{
  "dataset": "histories of elementary cellular automata, time running down",
  "image_size": 64,
  "encoder_activation": "gelu",
  "encoder_widths": [64, 128, 256],
  "loss": "mse",
  "decoder_blocks_per_level": 2,
  "decoder_block": "basic",
  "init": "kaiming_normal",
  "optimizer": "normuon",
  "momentum": 0.98,
  "epochs": 10.4
}
Rows from block 10 of the encoder of a small image autoencoder, named by matrix and row number. Rows with one number belong to one channel. Each number is 200 + 40 x the weight over its row's rms, rounded and kept within 0 to 999. All counts start at 0. After the name is the row's rms in percent of the matrix's.
After each channel's rows are labels from the 100 images, of 14976, where the channel reaches its highest value: "strongest on" is what is common among them. Only what is clearly more common there than usual is listed. The data: histories of elementary cellular automata, time running down. In brackets: how many of the 100.
# c3: 3x3 conv (encoder.blocks.10.c3.weight, 256x256x3x3, each kernel summed), inputs 0-63
# c1: pointwise conv (encoder.blocks.10.c1.weight, 256x256x1x1), inputs 0-63

c3.131,100,199,194,135,201,169,197,186,186,161,197,142,158,232,193,145,171,188,134,209,181,144,224,232,190,230,198,216,167,184,197,173,209,154,194,197,242,223,242,254,249,200,174,219,169,243,168,243,261,195,146,210,154,223,217,194,181,158,215,241,218,204,156,276,225
c1.131,111,211,192,162,212,164,181,172,197,218,174,160,193,186,217,193,184,176,167,176,183,149,242,227,162,229,263,196,219,207,201,186,208,164,200,209,138,215,211,250,205,160,186,247,188,190,185,236,232,194,203,215,190,196,184,219,207,174,219,216,205,209,149,297,206
strongest on: large cells (68)

c3.234,103,206,174,189,201,158,204,187,177,198,198,133,129,209,202,197,195,168,247,163,176,152,147,222,225,223,123,241,252,141,232,176,210,188,140,186,230,182,212,190,202,187,188,222,170,191,190,219,143,309,134,172,164,179,208,245,202,183,237,196,212,182,196,153,169
c1.234,091,227,225,218,121,166,207,259,205,222,176,127,139,200,212,217,195,189,251,229,215,150,164,200,235,223,166,245,222,187,205,192,190,170,177,194,219,271,185,214,203,210,152,240,139,205,261,177,188,197,212,148,163,197,184,142,184,171,199,197,202,150,195,191,191
strongest on: large cells (89)

c3.186,089,214,145,186,237,235,183,200,250,189,231,154,142,171,211,167,204,161,173,184,143,133,201,186,240,167,189,242,187,148,243,214,239,221,200,176,181,261,180,241,200,219,137,247,190,236,179,178,240,250,154,190,223,238,200,126,213,165,202,273,208,225,149,120,190
c1.186,100,187,176,201,256,233,196,202,223,206,203,199,166,205,208,189,227,190,217,197,194,174,175,205,199,234,188,177,123,188,222,201,206,224,211,202,216,259,192,272,202,203,183,229,260,235,233,224,277,221,198,206,230,245,210,174,182,211,192,374,221,196,182,78,188
strongest on: large cells (87)

c3.36,096,188,190,136,164,224,245,205,159,166,192,155,178,235,153,241,173,155,187,185,186,150,192,170,265,186,236,184,178,168,250,205,163,182,187,186,221,0,223,213,149,213,149,187,171,223,176,202,242,167,199,190,148,222,204,190,196,150,219,144,144,193,193,242,223
c1.36,115,178,147,213,190,209,217,198,177,200,183,174,210,227,171,194,163,164,192,265,208,175,263,182,220,197,219,233,177,196,233,194,217,185,239,204,225,0,237,214,183,210,180,192,135,212,193,206,226,200,184,193,190,187,218,181,192,166,211,180,201,173,208,205,272
strongest on: 111 turns on (95); large cells (77)

c3.66,096,209,137,215,146,218,240,154,194,196,224,149,144,250,253,185,208,206,189,200,178,153,179,197,179,210,201,224,226,128,241,151,218,167,203,158,116,153,244,219,254,176,164,185,167,185,188,145,149,237,155,174,220,210,234,256,195,147,195,186,178,231,172,152,185
c1.66,093,207,166,196,180,240,207,179,219,189,189,173,163,207,235,199,239,239,171,217,242,154,278,204,198,253,194,222,203,203,229,187,185,202,214,191,221,148,247,248,190,159,205,217,279,162,215,233,168,179,181,207,244,192,243,233,195,174,224,166,233,216,182,190,204
strongest on: large cells (100)

c3.128,097,207,197,201,227,179,209,129,215,236,204,151,125,206,244,159,189,250,154,176,214,163,189,202,193,166,253,102,249,140,224,200,142,222,197,188,200,223,194,202,138,186,143,227,243,193,149,206,199,237,151,188,173,207,219,258,208,170,72,164,217,236,163,194,242
c1.128,107,193,205,223,200,212,186,214,192,204,181,168,149,235,227,203,189,209,89,215,189,197,177,239,182,134,224,179,220,219,223,216,186,214,189,198,206,205,167,269,201,200,194,199,176,193,200,192,228,199,197,165,191,213,183,214,240,182,149,199,203,205,200,220,240
strongest on: large cells (91)

c3.180,104,221,184,174,231,199,230,192,213,192,208,168,139,181,161,131,218,177,202,205,126,187,228,214,190,204,209,193,150,239,217,222,177,209,185,192,192,219,168,194,169,193,156,165,225,209,156,188,160,200,141,158,274,158,190,246,188,149,172,163,185,226,184,213,211
c1.180,106,230,175,153,221,199,219,216,191,198,169,182,185,209,197,164,249,187,255,197,218,199,234,212,167,145,195,214,173,252,229,190,211,177,191,160,214,221,196,197,238,197,168,256,208,196,162,180,169,191,159,187,205,238,217,221,232,155,204,210,196,217,200,231,222
strongest on: 111 turns on (100); 110 turns on (79)

c3.209,112,133,148,208,152,211,218,173,211,151,287,170,168,213,181,189,218,205,155,244,169,179,237,197,218,218,172,240,128,175,219,210,257,150,139,190,206,189,222,175,172,186,166,156,227,199,146,183,223,134,161,208,198,185,225,239,203,121,209,177,207,183,235,239,253
c1.209,118,177,242,205,186,213,200,203,166,196,224,151,207,183,194,194,214,185,170,213,191,179,218,192,274,203,192,228,198,209,203,175,223,207,188,218,198,240,214,195,193,183,150,188,233,200,221,222,193,173,184,176,237,202,201,225,178,178,201,163,175,209,205,210,230
strongest on: large cells (99); 111 turns on (85)

c3.250,112,225,194,179,176,266,222,251,211,225,275,151,205,204,174,202,193,238,168,209,188,156,178,230,182,136,166,200,245,197,252,226,163,191,165,186,213,231,189,233,171,223,161,238,163,217,210,199,240,100,175,153,222,156,186,183,219,161,231,196,190,175,205,227,115
c1.250,120,204,186,152,188,240,204,214,193,198,210,136,222,200,186,202,164,223,171,218,216,184,184,235,178,149,192,160,186,221,245,190,215,227,196,197,169,231,191,208,220,209,176,240,191,208,216,259,183,213,188,181,204,210,180,180,224,147,209,229,201,242,238,190,201
strongest on: 111 turns on (96); 110 turns on (80)

c3.178,102,171,178,187,254,172,185,176,192,228,104,167,173,255,188,216,191,160,220,169,140,172,258,195,216,147,217,253,215,205,266,188,201,151,296,194,112,212,188,221,179,214,157,213,196,163,177,241,168,175,143,161,181,230,162,159,183,176,166,210,219,193,170,212,238
c1.178,099,170,213,203,245,180,222,198,188,183,169,186,204,201,191,215,195,158,213,144,167,183,273,175,202,197,203,262,238,240,224,220,193,185,176,228,188,239,159,222,214,237,178,206,253,208,186,227,230,222,217,178,218,191,180,188,203,183,186,351,181,220,190,223,211
strongest on: 111 turns on (96); large cells (74)

c3.195,106,230,195,263,169,212,200,231,246,226,195,216,175,235,225,259,248,207,203,163,200,203,175,187,207,234,169,293,234,141,277,187,252,207,173,185,178,215,219,204,254,164,189,201,155,202,194,222,191,47,173,234,163,194,193,219,184,170,229,178,179,184,215,210,172
c1.195,112,197,221,257,196,236,201,233,194,234,221,185,156,194,214,237,273,191,188,194,218,197,208,191,203,249,173,264,193,182,228,189,217,255,193,200,186,173,229,207,202,177,197,212,232,222,209,209,194,160,189,215,207,215,187,203,188,165,220,182,183,175,272,174,229
strongest on: large cells (100)

c3.135,102,197,158,123,200,184,202,221,210,202,204,174,136,229,176,154,218,170,224,228,169,163,138,185,98,186,208,226,182,164,202,207,197,215,200,202,187,266,197,208,277,195,141,259,254,190,178,255,198,180,152,185,199,217,211,287,193,132,111,192,264,214,139,191,189
c1.135,108,191,206,190,182,177,226,182,247,222,192,196,156,192,204,205,235,220,246,202,170,176,143,219,162,194,205,211,219,187,179,221,210,227,204,215,206,246,201,207,221,215,185,207,197,265,154,242,250,204,168,171,186,201,183,247,199,170,193,203,208,230,175,213,144
strongest on: large cells (65)

c3.86,142,193,189,248,192,168,179,175,187,207,85,165,139,226,184,205,226,238,173,226,201,168,260,200,197,185,220,220,176,135,268,144,154,202,215,187,161,204,260,216,209,229,186,199,202,236,165,225,201,171,182,189,108,232,177,180,249,195,209,209,179,238,181,196,176
c1.86,114,174,195,248,164,191,194,193,224,189,94,171,159,211,201,204,220,219,170,243,205,187,207,258,163,197,186,263,204,215,238,182,175,191,231,178,194,235,217,195,226,256,195,187,185,212,190,239,166,179,184,183,140,215,171,224,212,223,218,161,192,239,200,196,184
strongest on: 111 turns on (100); 110 turns on (77)

c3.101,104,209,201,205,187,193,189,178,259,174,180,161,177,209,227,140,208,146,226,232,162,153,232,225,156,133,253,241,216,183,232,152,205,188,165,203,249,229,208,206,196,219,148,243,166,207,205,206,211,272,150,145,175,156,196,172,202,169,160,161,197,228,226,135,208
c1.101,095,217,213,226,216,176,159,236,222,203,199,182,165,210,242,224,207,150,186,220,180,179,235,205,184,189,205,225,172,217,198,150,206,167,202,162,217,400,184,183,198,209,119,235,298,147,195,190,217,216,194,142,193,193,231,134,257,145,206,166,208,216,193,219,168
strongest on: large cells (92); 001 turns on (76)

c3.134,111,198,236,226,251,144,184,173,266,212,263,172,167,173,177,219,213,197,241,239,204,188,231,215,168,165,175,195,136,189,157,134,260,194,224,206,276,253,226,199,222,176,163,175,171,198,182,240,138,277,180,198,268,270,199,156,168,162,248,203,275,210,161,234,268
c1.134,078,187,184,212,222,135,171,169,220,263,136,191,199,191,174,236,114,159,244,236,206,206,235,155,246,215,192,212,149,211,145,158,195,237,260,170,231,184,241,266,220,168,185,174,185,186,181,222,99,230,194,183,236,246,133,153,186,158,224,157,233,214,176,172,221
strongest on: 111 turns on (100); 011 turns on (94); 101 turns on (92); 110 turns on (92)

c3.88,107,188,175,206,250,207,218,178,230,241,245,221,134,124,164,204,208,183,222,177,185,220,213,189,201,217,221,180,190,184,157,133,207,167,186,187,146,146,180,193,279,155,202,200,252,206,206,243,103,65,169,198,259,180,176,207,163,181,184,208,201,165,198,206,201
c1.88,120,188,200,217,248,190,215,188,243,239,183,236,147,185,217,203,208,203,198,178,162,225,209,181,198,211,207,242,208,194,189,208,172,188,181,166,197,187,180,192,212,166,220,190,189,215,197,191,210,110,186,210,200,169,193,190,194,196,192,200,243,209,235,188,231
strongest on: large cells (96)

c3.247,091,187,154,227,195,246,178,219,211,209,278,176,147,280,215,146,206,221,134,197,200,150,196,202,201,176,206,176,239,120,242,214,203,188,163,204,212,276,176,176,175,209,146,222,271,185,174,171,206,209,181,152,192,193,191,241,163,158,144,177,180,242,158,214,244
c1.247,087,211,210,194,244,245,151,173,167,232,245,199,142,215,188,201,247,222,181,251,224,211,158,179,153,244,189,179,200,180,193,183,235,193,161,271,221,206,177,138,167,236,146,159,154,162,130,185,174,223,217,172,189,206,168,214,156,199,147,195,209,270,182,229,154
strongest on: large cells (94)